Rows from block 2 of a small image classifier, named by matrix and row number. Rows with one number belong to one neuron. Each number is 500 + 50 x the weight over its row's rms, rounded and kept within 0 to 999. All counts start at 0. Numbers have three digits each. After the name is the row's rms in percent of the matrix's.
After each neuron's rows are labels from the 100 images, of 14976, where the neuron reaches its largest size: "place" is the part of the image that holds the peak; "top examples" is what is common among them. Only what is clearly more common there than usual is listed. The data: gratings and oriented noise at many angles and scales.
# gate: MLP gate (model.blocks.2.mlp.gate.weight, 320x160), inputs 0-159
# fc1: MLP up (model.blocks.2.mlp.fc1.weight, 320x160), inputs 0-159
# fc2: MLP down (model.blocks.2.mlp.fc2.weight, 160x320, transposed), outputs 0-159

gate.196 101:531462471477538550451512472574511423500411612465550496505428582415507492485507617503553530529493477474447547535554417416423559549512512511584450556506449523425504507534493533528508470514435499466466530538539454526561432475409536379476453456512515504477482476550374402435598483607484519450581486585470469580513565454503493479442532445482507458477500467400458526493453520421541431419503485487422514542559555502551484487516364531468495467497446488529548519429553426522533418512519530
fc1.196 091:523580508493521506560487518551482430467518553501654566489427659535558449496447590559498449486418514528581536443426466520471539495582506500434487543534477455531511443580499524497550497472444595518561489526610526530417462461441483609535530499541466461643516483504498455453542518539563557477478532391489491522501478476485424512439487601542509475474389460526475514513486440484467519554501432533478545496521409510434449557421480520522610532550488450529578479447503501585500460500519493
fc2.196 098:450524517521485445600439491401463485515421560536408474397539499518477524516458479515515531413497512428499556547500505534391549527495532556443471523516510438475444472468470532523531553494629474456592512482553525383478505516478435426457368455514515518481480417440501515502589460404507455394494435599531413482405516512483423428590563536557519532533514461485447429501558477499502474519452471535450464437535511515448550463451571507586551519564452491497482477570468477503522444452597437
place: bottom centre; bottom left
top examples: windowed patch

gate.207 088:609477450573474510535570471489524513559433471487483394522418523564557481470523494430543526468436482573418548458442556516513564484449580489503386534521492474490421487493502567422388546521426507497512540512520503466501530573545507481508491534484490522556479576495484424474481485471523467508493553508514509545465464501352543629353492556477594562534485494452551493515488606526523536388560516493465579489508448527505423448466585407498499454518536608598464491541470452499555452490477469
fc1.207 085:517440488504483429432520397517576384541432507496502451497406517477533486525477604436474428424487387513527542408416482458525578440439633463497505545537480441491512538582417447439486423436461525498518457508481475486556467501490481421510485435499486459552543540539423488509503474479565605537464455540481440573407493500500376407506525563496494474435466515463529532508492584530468541465482462470601545563442499536523363448448490497554481501513478429519459523552537473534441449476539492
fc2.207 089:416468390483538493508548508502488503429529543554455576477448470494467516568529574458519493419435571411413522515490565394417488434464545464460485544484402554462527503516503569549503522517590483517495409563542484463567552541491491522426544454536575504558473421541507543538499463474459547613541562600555400565479509494523420507467559539590480484562475543463471475420399482522408485500500492589538506487533499513492569473530457542407443391471479466509562600536511524543475479437508555
place: bottom right
top examples: low contrast; windowed patch

gate.134 109:493515389564527437543459548521548488506606453551512483468465653525498422503500576545549509526458497537517436497488470460477503519531504468574560508471479523462473449499483510596419565546574472507476478497523469386543519454518551431488520455579563473479541522487502454451451586557504451521459509559426455489562449428483527567477546454463456563487514547553554563521351531509543431592517414497501489552454513359530591514525489545505437463579538507434549507401565510441568588506501506
fc1.134 101:521570469517503507484401528575598513586489498414512477484668547538561494560444531523523502512514574464526526350458384524502497472522532485590555559430439603513428509464475602501512545574466475497462594553479507482453458421518440467466554460537614480486561507426467449528504517486428507422500461512493507508455479463425490487472511383488513534517481548481509487454375426459504494515472495451551480570488518365421449549479488467474562472500517451527506417466488468506501474452489478
fc2.134 102:463536482528552604488465501555487571428507503480414483535438586555568467528489356441525467464455521388513487470525601537449490574500521512498411470448429485566499458481509522402537644444581484509469462485587479510550445521504466482432437519470454575553530522500539550523438525441502489551580443525459414480416464447597524505569576439522422468497462468459414541440517494530554467595540477510473515502445541427463428460423440581510541436506422480516508523491516449475465465516460493
place: bottom centre; bottom left
top examples: windowed patch; very coarse

gate.202 092:557481513452632433530522405497471577578524476542590468441502495529604544464414465522518482518638526534462469510572499590466594447529563482494507442500483474566544469473505500476511526460586478392522573495524484513454528421460504533402533440514500513504542542509525471462451464545483464511385503446527548496488575525481442551474477465467493573509468571502539505402561491615571515526451483474548543525494486510496504454461515473487443474426442645627421506488415520452479483548490409
fc1.202 085:443568561477392559456499476484491444508456517406513535502505513461407431506464431473458490455485451494485465489541515504553519553442472507422499520483448554477549397444588558466441536543479580402518446508473478496484452534504412480521408613475510558527486552507592455461526472447413477547523528515495432461465462508523418491526445475504622540473527424480540551539518502449526532523598487443519536575459444482510455458409547602535504485490365401440586497544570424407478531471526557
fc2.202 090:517483538517549569473404511489377562530463446518546574556503538546510677544525549524521548500444491542500482474590576467457448498482481530455502553548467494566496581448481535613467546493558537502549458497550450508505535495537632502366453453496439499502491446501497512505418439478499486522462335482420592536429471493456484482487530563464553465462457517524581518542552508409521535477461484501618554492562457572499502465506417521518577448517484536476475471494407457486505549511504576
place: bottom right
top examples: very coarse; stripes at 15 degrees; stripes at 0 degrees

gate.317 111:535440522430530485465534483474535432482468537486480533494463770527595539426458471511663481502442549484518483441525490503471482426616507478517499509455494517519511462543499575531550454625523431528514550524510517596504562538516497576533493477516481455529515542544470526570461472482522488429493466557491453471550499548449421567544439458595461474479541572535529579516495481479482520489559474587412432557443468501572486448462493502506495522562539495554463496483554536479520409468553431
fc1.317 112:460507497502488568474513551463481564531483550527453541573509326474423453520441486490385474512565513503569526496428474501446550525442503614526482521526540481468499543454505499471458483387539581525511490487476532491424418456438399528407506496467488546512423399538522470516588478489453479444472526421475542520457490460518631416453508571427464502519472515540476477511557527544540499505425492395554509436549524547490454544474582422564587553404441494520594448564470501484465587482512504
fc2.317 105:568482503508489409486562502456547559501505465530603527553503478501577495424468659552520491472527573509489508599527473490571505531497484442503535598634558494457505496540441477462376493553473537496548564535442427513489453624565495448553500474519543520532518438483407508552470480461488461443436455485516539438455575529524539504463549537390500568548417546539546526480551472497533579435499487501524522526447507477475590526507497561396486495416418593474513502507565552557373489483486491
place: bottom centre
top examples: coloured; windowed patch

gate.212 100:463440468454529512513611516525434406530456451445433456624560380492484506488483543653544563471448493463495431548493437486506459446458449454436449475512553592519508585437495545472525446434459394489522529518502591457479531437496538574422489493494529559550510483500583393426501527462474564587535536501472514472474383488395465495482477419474446542531475565495499542464502449454548481516441539560497611481522485579508498422447481590479462557549519554512475475456509454440524493488504493
fc1.212 100:470469370533495489473447449531487494522404519473498535533549476417552497534459539439572564449521472528475480535532579489498475491511503593411466430577502588515453518555549451469547528491446565505557578511487506550512537484532472527524445541532492512598589497467478456515566498585514554601495495461502437469521592508518553461544490501541506537562464576524456524565444458532365556503533604476516508456537563507578505424445590442533473466545463376423388434518514499448462583512581589
fc2.212 094:601467538477519560477546503459552517528550532497599412578524452500481520475541602442612541485473417441509561521459541565486503512486506476506449485429541549565595563484500477449457459560510467414571382504559493496477475504501508493488522474555590520538434463491506477585475520407558399532454454445437470573455589533484497497527509496504510576625467594528500534595573497559457501504466533510471626589486394520497467429497474524463562463504576411468553485533471473429478549504537500
place: bottom centre
top examples: very coarse; coloured; windowed patch; angle: stripes at 15 degrees

gate.224 135:421517504516512534558469420415504437494507491578517473519463449459496452433545442512494539550492487532524523525517480557632452462438451457590528516417559517408491491514467504596438560553413417563464577406550378517453459492451446441546481553564529448465391521448369513495512475430486513577513560556491515538491566494502487578441514512484485523460482513505533498476577511464622513505546437485549559426568561479529497539515468462533436572419503458540522516504467421511541439573435576
fc1.224 139:535430549434487496524537569482526483501486507470497564531531538528405498525498531491558464473474516492377516448448526429442570460453633594449507501536550520488511516452486579459541520490604540466449483349425552490597529563532457520562514452544506512468558492474518515566532481524450554451424467463549483551490305449484494517467456467521452390442479444574565459430449525501459513513504497491495409504494461616511572397489570569523562531471511464542576516488478512519448517512513454
fc2.224 131:518514490564484518491444512466465589537586513464527534463525497420581487490559492469541530471513534529409538493495522594436472404540518502476388582409443524538535489533516493474530478573485554427516553565509449539503495452478479557610362522472469567435503590443550561535550456473401615486555542571467541433511493581518531495556504536590599444474547467535524576506581515484549556500512566468528528403569469453572416479503440462507531489483515477471432540551407498555445534552516540
place: bottom centre
top examples: stripes at 15 degrees; very fine

gate.255 100:497615487569577490501570586394527441514513581513519454487465482530581535590515560482545439497504513576457571532391542568391499543498528571504468526607532512514575514461422413476469532549488560553516483596552438443511573448591474541511480509430471558474425413508495525527423483550509489452504430497516481514437461498556449516502435546528451591445577476448489551630462484505488439555496523511550501400473547469489420420457508565565464512540485484412532519466539479509471494441493520
fc1.255 095:538495526508463510504504514488531529521580461485535401453565495510533516482568544461529509482560489513537368549533659493415475558451500478496587545493484468473581448604400459528532541428464447491532490513525411559560545531531468565464543499480489507555511514544402435526531484506501493632537445436561595535418515555553481557509417356500500553496429551490530502546570483570499513493520473488450413471501543613595529513518408460461546456519484450466538476541511543508484595562493527
fc2.255 092:357487520489469519520418553446485432420439516455528479476489618468457467493469515399540473514491441557468628475461490583563481507431435426537572523498502450514570445549505455558489472436512465449551560522526524422467493489506517550571454510454461465502515517553485487577417431617467519496459457540494557420399433534514467485460456484460496516474422392628395474485455555537531531458465444483457512419478527503540525517526516406550543522426447537500532507556509543475440509539609519
place: bottom right
top examples: coloured

gate.37 080:478475454476486429482471488583511393548575509575486540506501412475478493555509463466500430552453546551525555438459536474513539470505543519498504496507546493534589359431564465535530550569547529561496492568431511460515547552439486573473451487348497534424498533456530472484452454542489533401489532420465566593552467492531540504468621549421487506525493483487476563521517434506593461487518464596525460512370521409418549486506577516570502490550534555569521576509540488546391482485512570
fc1.37 084:502398570450470480518446464544573524467416395497451541497465481474573532474530562503510471476457491575482564562575518507576525497496530527486431538536375459523465445489485516432519475419597542480519454524519492486497571467516586573420454518467426500441614522482463548502602498506478482475401449455468462430533544477439475469475563441459526499525591466517492519493473490527539503494527595534451510426491441424490410397503512555536421610550500602455508428595509537435548573502455571
fc2.37 085:468476541428540585508480522431552541461444539488434532523579543531591471413466532499422480400549512554489537579377506450449533540498505533571410503462452440451449593514494515479575521478435585461517467498468500440454513602472478517518545491452464494530472454522521469493506539467486512455579601494571549505498544523528509383571496580564500469506548520520490528556474568539486543549549440493499497624470520471518568474519527408451504562506475387538560485434427511501457641524479621
place: bottom right
top examples: very coarse; stripes at 30 degrees

gate.56 101:505433475481509586377549483536463521440525428435508488495445539483479490524462566562438475485445379483622444507466428525494451506520449529620554412398441486394509440490575510510562551492438528480482555578445446530564478516570552533530498518534403495533514461511492451469471452529494502524470484505540549480562509493391432446463451629546458520477541505489563496461512487456523437473526475446517426568513492561463392514632470495420502492501565553491432482503445527452518512432485403
fc1.56 101:497442489423459572549540567519416422473511542463464514493524454576471429466470503549552505412448479502478502442466565378462451459595488485515481527567583564471493456527586364582496455561487469436575489452523457492547428479485541404473531499513521507508490509507523448565479497477491457541543431544478442552562415450458571557494518577532462575411509521522536446588486530522563510570452577396508486496451531454525589524413454542544410506454466534498445494598415483441462466497524431
fc2.56 106:543489492473560481497511501539523493431439556504480490470458454410462556466494521473514510507418525423464596495486542431559451489527530459526568465426448555416484594621524570452461487566548560458499511467565517464418415392371498490471507530451466360436527399534533495550506448450494509420562490483529419445453541560526503559508466561408582514505520501536549445481435545467530563515503487477458491510572499489502521475433489486446549530433477603598503523398499522594501555480532579
place: bottom centre
top examples: noisy

gate.162 041:546441511511505472529523526564499493583465633554526604558448453477527554499598513478551424545592472573497602500488469538571493487452480464479608507506487442485452449452476503494453383491482477410564413499549523458519547568516518483485530412476529484523574514519485457485506477542558488541469580500473552488638536432465596500525448580531485545452549528540501486544544399412470526493523531621446517483484475561489551514580448485470476492455516365519530412523496547523488543600441466
fc1.162 044:565528515486535512500554537500482506505471468521456463505524441498515555434501495528516495421653479463437504560484590524469481507514484486412544522478481376473501516552441498577403512498529536450515466465418490485519507526485531454470472474453606492503425486488494524657508485542469490426469467494490458556670535502483358550414515531453432391394474472499551498567441478450528508589517514544435542574469478498527518484402500457571472445529454467434513456454535429461465466586544571
fc2.162 038:566425436398519387508524433580521511495533524488489404490450474498526456487454586526574480555515481590442560522477520495519499467443484450526552421432484411483515473587494523576432433483512552576440408539528544493447444470417484572454518486496514470529514430445538589493551494493478488469497525556451465447447443509508451498546464376539488501511399535446424486529575425474533508502429428553546547487442557466382542503604495505492569552480438546505540409557489493383535515520537554
place: bottom right
top examples: coloured

gate.105 104:521483600476462549428489523586468542461470576419497522478491621529568540434460512632513464524481564394432540543555443524504499509542519508467581496484416576416539528523513551478485479501442623424590609490550403478457482485458498578477541526497462438495449472513470541489515520447529454581500563509545424568519481492540429522554533512482521467488482485507525522556459479530477480535554458521409442465540533480541445574433618556454466403585541569492504517450568420561535479450541466
fc1.105 100:464491468616524508396498487474458499502391504519493519509517578491480489392508468527523449581452534474463460522558474513412457465618501531510537560530492609467479497491476559499566433520492564403483541488551435487500523551439549441432595486536542411425467538527490547472489510462571528588627517532537425473567503513613456513506541508490520470460484434454472561510407452455469466580575448570381443539534554467513518555492538505468472461580542529506535494374541514537507557432562498
fc2.105 105:542452443522529431511504510429467460476615538478398455460446521496397487529520439554430387529441566526495505538445541519433468514447531581475458425496580476535478448455573512484540481433503479498474587451556567440499495537465554451645503513478479525438441482581477518514546496496467507512568556538480449539444459423585515467544601574576454477523523539474448481514467460491525469524574527497467449452582474503503493503576458429632513510510480582426583441555544518490524425498628471
place: bottom centre; bottom left
top examples: coloured; windowed patch